Weights of a small image captioner.
Model: 22.1M parameters, 24-pixel images, encoder arch vit, encoder norm rmsnorm, encoder activation gelu, encoder patch size [4, 4], encoder layers 10, encoder width 192, decoder width 320, decoder layers 10, decoder norm layernorm, decoder activation gelu.
Data: trained on small renderings of single solids in any pose, 197500 training examples.
Rows from block 3 of the text decoder, named by matrix and row number. Rows with one number belong to one neuron. Each number is 128 + 24 x the weight over its row's rms, rounded and kept within 0 to 255. All counts start at 0. Numbers have three digits each. After the name is the row's rms in percent of the matrix's.
# fc1: MLP up (decoder.blocks.3.mlp.fc1.weight, 1920x320), inputs 214-319
# fc2: MLP down (decoder.blocks.3.mlp.fc2.weight, 320x1920, transposed), outputs 214-319
fc1.1798 052:151131097146137146126131079107142104184147144139113111147109117155151120137136123145144113111099137145136166176095131120146126165146081157141112107136100144081143148156105127136121158091151122060152124128121138162138095119130132153134135164110137124105099088181117123100137118161093072149071112143111148135093145159149
fc2.1798 058:121138146158102129152115145120124130152097143120133117178158128118109142088090093095148077151052140141121123122109107113143134166151158160151122138130101103094112123122072147181139162120135209119167119139131096145168098157104107154157150125125107149171131119126149124090134132112150148146155094145113116121135134143126
fc1.1799 101:140164179135113142090119136167063124123144147148141125161113135175108118082115139162117101103128141163090180112082113093103138145115125166125193151109106143136124176145168100158130152108114116163105118112113099135126145116131135103102144146138139114120153109120124104129106131151138104123165142104156144151107133138148
fc2.1799 101:123093088130106124161130101099181121139104130136102127100137107038163136141144135106116168121159125084187095153175149105146095134151157133133049125151164160112172128128115133114116123159146137101136122135131146161135088146111145112114102126119114155097105113085103112157107119096122137123134114100114122112156125130089
fc1.1800 110:107161093132153180123085155087079138151131128108101165085133161129144124129131086104106116146100129087127116124146148149055084069117070117139132111106119155128152131154149104145122154109132117150133106133106163125134143169125143130139068145117090109116135151181135136123142112117109157086148098139109115145105184104180
fc2.1800 098:087115137110090141118107156132144105132100079114140134153101149125111100150110143117110156111167121080177170116090109141103129094144137138107119149107168071113141089148097127134189139163130135125129176166102167166110113131120111139113086123108102180140137134163152076120144120142121114129133129125110144143111182118132
fc1.1801 095:125099164134179122129141120097104189137133146163152126115150147119134129121144104123146135119147145137111115164158109139103108147148124117130078106104124171150115125147114158143095127111118089154094116156149213174104100135154148092125126139147135125153098116137091087114130145129144114147132102101118165164143118098144
fc2.1801 107:094145148139127117098129159119107146143120179139138135098109127143150097143125125119125127149160112127132117088141170144132125127142122161132174090120141101122166097141123161124150083143113140119128104070076121151088114147114122125144086047173125159156139110112130097115098145102130110146152101115147142097130184126141
fc1.1802 139:140116105171119148144188131157101120133137132114099102136071130136130116137119138131128150110095088138115141161116143103126154113122087095138100110111155167124164140173086118170099104156131094109125126144172107103098150131170099095108142150122147188140111082138150143177160148145138176139129126143080140112128131153168
fc2.1802 134:133120115144121186085122119159147145123127143154097162128109072120133118124106111104115121143117158159130137117136112109156094146137086163161178160133124153168093123086111128135167110128124154112184119112140120186148094074168157110098124150181137148125084165156071112112095140120098081125106122130158127157147137112105
fc1.1803 067:119102182084102061157154119136089122129128116133144122181163089170129127139132121103136097174141125129135145144094117123099124093124139100119143138135098129124140094155109177123154109147169143126114112113110130105143112097152134160127090142146115133146104123108155139123081142130150155152191124139103153122178165136135
fc2.1803 064:112112115092094129130146112117158128125157086122146146165141119130125149126176127120137140154125136129158148145100115121156150125120122126170149153153134093157110111160116182128158095097144133110120108166104136141123171120145114086131082114148107137132121112110124156120126142160167130129178126121144180091117112102121
fc1.1804 082:166117151161178094147137098128115125170097100095104110179118063142146163141154123112146128115159089159111084163113156125138104127089148130149133135118136099086140158112131111097132115115125152137065133135153137139121103103116113128144096115139122141085147082147105137099130147147109118127084118130161110122121091159083
fc2.1804 084:142119152165133197125126152155145114095182170112111111111141171107084140137106147149074116155105164143141162141146148168125172108100136116108126149156140151125155092139097140150123087106130140104126121161137135114143128145079076121193128173090153121097102148120146157101113125148158135156149131125135151079132139128130
fc1.1805 179:135126135125144113148202094153112102142101146117100096159123154112163115121098203103106103113135127118117098093107153161111145103111123128145139160113113155182127119171098153159083108099141113085111149151103132079125116146133162114144120135129153132126133141117130133166140085166143123128124172109135118086120128164117
fc2.1805 178:135122117121145103126171102134125090166112142141087100113112119143146104116137167098117091094126097116138108126091147151113147099138144119145139175135114156174131158152104172145085131119144141112113116164090120058131141128148122175129143146112143134123130158122168151166144040129150075122129166114163083118142149181129
fc1.1806 084:152132115080144094129098128070105133137144139086148182139104125141124092134121086105136169125113127112128137155144136116123111159150133138122103132120101139148106122113120147110127134151131133130140166110113147097126142118085097125137099085144085096075141142136124132168159130124119147117175104119078128154170130152137
fc2.1806 091:106099101143152094127170138127164097176107107149110088094108183113143081137092105127145119131091121155142126134149112125156115156137149075139124128166170163117133140125118134119177132130099112115144156133139117134130132144167091120136159135099146199112205145120167107133149115108158093101117131134096125138120083144122
fc1.1807 103:174142156139080150102118138162083085073132130104134149159131146114144135131091149144107143134116106114149136093131077125137145157113114141168089155146113139071168142157094169140127146135140119134156123136117116142091098134136104121134143128090078121155099111091117121135091101128108137182112165118155140147120126077114
fc2.1807 105:089107106147136108124134144111172122111156179151123117116094128103126128142122134140167132084139150132155085160106146132140111093139150172119100108094117126196092073129145103154147121158152126152089186153105125122133134149084114098142149077194170166133158168135126114133146117107173105087132102121124116135121142151125
fc1.1808 101:152117091083110119104165137110147162122076138142146120142123159099117100094136137101143149114164109100137132129126112124097124119170137136168111127135139099139136096123155111160133133098146170132163144126103124138145144131128120137147116108090171087117119093115120083142117130117165167109099110082130128148135121100135
fc2.1808 097:075154137172159120164124122152144130143152178128124088081118112133131154126128131207137125153131151170162136129094165144140121124120136110153123124093102150148100196098114171081153150130140130137107144084149127090169144110139111121140090130147096151122126125116146110112147131127093119124126157138143114133083117157100
fc1.1809 108:167106184142136140110097126176151112173131092127143143078095126113122116094154115121094121143135130113153125139110129130128132116114146110131189150130138121129129145150097105110099127120130138153131095093076081145142150155160097073145173120150142126113120109117137112146120122142145130120143133143135139154152132099140
fc2.1809 106:141121138130156117156119123086128141107131143127121119138130157134133145178121148135159102107152145108122116147167180122169086156124129176117106117126166097124106107112180109124125131156151115128111128120148161107121115135114121138082115131133106126121134109118139128109150108047136127118163144114144097109112127104141
fc1.1810 093:139110150163153144120146108140122149134140133124119079124131087110142091116139136133077189151124094154140117156126125145130186151087092159117109112157164125146107114102088108127142119117138111141057129119114153154128153144109145135139129139134126110089115066097131165118132154150124133085127161108150137145123117136087
fc2.1810 097:112164096136122131118135092137093108138146197122165138157111119129160165109107093135163096122135105122137145116123090098110096071139148116143093134130115136106134134125157119095151157165130169192153140145133140150129173109124148116130161127118118143141119134125132113140154136114116125141167138128124147120138118142166
fc1.1811 113:137147126148150189080135116162134150110157123081124129170105150086149159129170124126122131129171135121133070086155133178099142169121102128136100157142178108126117138112135123095198122123141165129133150150077113131158165098121151151120098111102123157130106116167123129130141162147091097130127113123186119110171147173095
fc2.1811 116:130083135129079093121121141127100158113123139122136102083190143173103126111129142075133140163119113111143167147122136135127136125121135122133197156134110166117166114139141150147118093137137094094102094101145129143134084135143099105145117114141121114112130113109107131147120084099163125134147145128114101141151132081125
fc1.1812 068:096165116138135129147135096124153134110160110123107142138189127154120124138138106111136130153128091082119157147178111162111126110112148096123106152160168096103102114125153107115117107135128144169133120118090158111118153112086121174163151097125126125104154080147114143120118193148103159125131136098095149130124163111162
fc2.1812 067:102129123164094135146160127137152093133165120126090121120167144127130123107129112134121128152163141134161128108130084150130110120123121147139101163115169116165123137144142148132104102090166164158153124094075147161118174115135145109147174101099121081124122111130088156128095125128098151129139149087142157096098108126127
fc1.1813 082:074134107113122130145137122086147107143137079123088119139124157141117148172119163122108147119128101131143118113135124108126154146196058136109150122145154111113172115118093172140138110142143077149150133123155141139104142164149131127170161168136167126110085127117140118185087115108112146087113152152160131112180108103158
fc2.1813 100:147107123091083168148108144118186129125123165104161151163141138115149084092137085128155163171133123128129100092111132102124103106086190122142110119117123141139081063151139141120103143150130102140136136174109122138128148118091144156130117161134127132116120173156125146122127168136153108137172122089112140094102075105111
fc1.1814 092:160106123121132125119120092152109121132099136114121135165153140167174114166142124151140124109120131132118166107128109153101141129119161137118110115162138142121131108141132160078127102170142148135117125139153146088132109131111152149134128109112114095136129126100174124112109169109154138103105082128136127101141107114157
fc2.1814 097:118129173139116134135123126128134120096125108158125145123134146126108087105134122122146165132146126165155087141111135100148125122126110111092125121082120165142114110119106142167131132121130140154123112114158121154097154122101156115155073166148106154115065147164090107152093131106123127143146162147135150117096128135147
fc1.1815 120:120128137114120138126134152153151164103129136151104157131108173110137135147125154142103133145138123123114165107144113114082124141133142109143091107115106120124152129104122104133146141109131109094101157151160116125117131159134134154132141175184136107104130112162146083133146153159136176122100093106111143106090134184154
fc2.1815 119:152120134125136168118128097129127107140147130105119132105136119132148136133114062208147119136149107134116130139063143090133120139149103113126123161160105157170113142101098138131104112181164118172149112127110124095122110106131111155119137124143103142125099137133137102114145062102143144153146116094146122139118153126137
fc1.1816 077:178129139148111079116149140094135147140135126137106154152137093122119141140116177114159099138120149097164121148099142141168102084132124158115116112102092128106112157102146130101085144127140139099143115085081125140141127134140103103134088113157131134121122143107109135143095147133131099143147183114149170120089125149108
fc2.1816 081:167120128084115138164118114107117188155139118151140171127094128081100114170086075091094125119147162117113124157127104120141125134105139174127143128138121090150128121139133190130078129156092151113137153132132124141116108133098139124136164075102133123147117126119107152113130155112176061131142155141135146121130114146133
fc1.1817 129:142126118109096105082118143179150173049100109143152174109130124109144116134145137134170125134136151095076167146140154160094121110124118119113077143154135112099121114141106146092105099123130127123175131106146095137111142114109157127137131094131120090105115109101200129142119103094105121109081096150080120146117162120153
fc2.1817 133:120143158148129116139103126125126120153147157150126120113128157100117138146138148127151168100087123109113105161108172152156168142134150129152112138125149174136125110088101123159152146118131090129145127144099168102108112124150126136135147083115174158145159082143129072124129114165141159151150156147141154121179095150114
fc1.1818 094:142136114150087104071131097165130124090126118100144125158152122149137143131145133165132114110118114153075123105157074092143174109118082130139073082152162155108138120143138135101140078081137115140132112129150112158111091171124128112160137142161123107117113117116140116127108138185144157127175143110117138172106103136155
fc2.1818 101:146154151112141161151123064155110124136096159143128136150116130103149144101128115130115090139109054120168110146133076123104113123108148094143165159140103125137132114114124169175096118161162153133144126158142130122137089067138117094127108096114135113116107122118160143137179122067106099113118147130136121099158164138165
fc1.1819 081:141121167082132157129112099119121094135114091118149149152104111170108124113118138142125126107113133116101121130145157162125126134159143137136102132160142164107145115138121122127122090119174126127135118098127109118124148176165111121157151132131116090130106150125115096166107125138111158060135140060118085117078099144155
fc2.1819 094:120164140126104169161108123142159109126106139105135123136118137072110107093116095146111135141124114157155118104118126064134099132131152086149120119070136138124127098134121140138108145145119127127112112126129099149152137118116139111102047140110140153133118147143131125121171142119108116127168120117124192119092104094138
fc1.1820 104:124134110121125116155144103117125153143131119120144118085127091136121128141127065117115140134087123124164194158110152098111147132147083161106153109082155117125115098129120150108111140113129101136142111119114159128109100131130134117135162065134114111151083115104108119156122097091177152104129093138103114144124123119132
fc2.1820 110:107133111152105153136112114122140096106093186152125160125143142094156183140109154148155137149139123120110114113127144138126092111128116103120137105133125114087131126118131088127137114135127125142128130119137123080080134093143144172144072158126124117130132149145142113142127145170134148115104152127127148142125143121135
fc1.1821 076:116099138149134145102171152125137166117108152107141142132104133150122099173138161105158111133149160116109138158164167115103155101162114106153077158100139139132101129095129098086148138152120159139144155157130123162096156150118126097133120119084124178154129086126140136111153141113128076138120165099115091114169147130119
fc2.1821 071:134120113135148167111127140120126122187189117142105109101136133089118138143139137131136116155092117125106142152093145100128095141136128150171170089132112150122163115175171138106107099124119136114139125150109159133115145152151138110142159114124135129127167158098068099116111149139103122101128069118058123146117175096125
fc1.1822 096:121172146105083123114146123157082144114134121151129150137118112177099137149132132152137147109098129116176176154114151132175089113127089106121137103144135149145119102122123130133131171083129127135127098186160113143150146138098105114101150096095124128134113128125097145123106153104121127077162140115168156165144120150098
fc2.1822 096:117116121137094097149100160128146121135100154120136133100112111057121089081144162137134157117185081104088144096113109133085149157108147145166098119136125116155085179126131159128107089135096107146120097121080119101164122163167147096127093142127138143136135150116142121116170075160122144159052129091135137150133097164140
fc1.1823 127:115166119122112144131146151105098117159134115143099148127085140156144128129110127139127120137143120103087115180132111096121144117087122112108111135111124151061137111109118115126107094162101131124115133140124136107130141130072136147125129139111152126140112157148096143134138071141127149106133117141105123129121157142097
fc2.1823 133:120167147126124146148111097169131147101080137152109116096168117063081160128116132098112141120097095090093108122091132137123070148128133122149135093107132170138177110116158104128103131116129127109161128099089133099186109115113132113106133124110116107113139108135149146159178141092121120112133165108138130147125137147109
fc1.1824 112:128119135110143113113104115112137134146165141099123185091171109090129140157119136112101132109121132121151130126144179143127179106084122181072136154131134115128119146144153135184137126137121132116099152147168120168129132116149166165153108131118163062135164065170108131137092106117117153116129105098139153167149079189143
fc2.1824 114:140094095135148145141162106105124100122144137115144121186119119132119139116117157150123142148142169132151097153105133118132145117092103121115138115130119142130170074090125152114116098124126112143153137109106141126132134110087104110098118163099128107130121145119140112129115137100082132112158118161110142112104152089160
fc1.1825 110:107126158106123126103105099154102114147123098136096158071111129116117130168131114117130127097146147151142148153156186106141098158200121101121136133106164086109101145095054168102152158134101117093114136123128085131098156145147146128171161125159115138115139121131104127129120095151100132081127111118138125157141103164136
fc2.1825 105:127090127108109106133110149091134159098124136125138164152100125124097103070095069120150137129116126155096100143108113106095150086107142125077123121142161094139097138116119130099151100102160134134152141109120170116141159118126139124097169118102138077131132110118133176132134175143094110184109117113132191123131118134126
fc1.1826 072:129119154082135119098086117095109108139099145157101188119127111138150118165111126137137130120116063122117091113155116091127118118144068114154112132122133124095136096119130113117119121097125154160144163109121113102120171094105080127129155124123091074126168108126129110120073101126147111102121120111160112152117140124094
fc2.1826 066:159094147170143083142121137127087105104133164130160125132124111104164121138142207149115156152121146155144115097119107130137139164174103097105092137100122118114116107133149106088140147124183118110133121142166113117100077128131189100146170097087113119117108110120128152136111129129099157133107135128163162081139136087127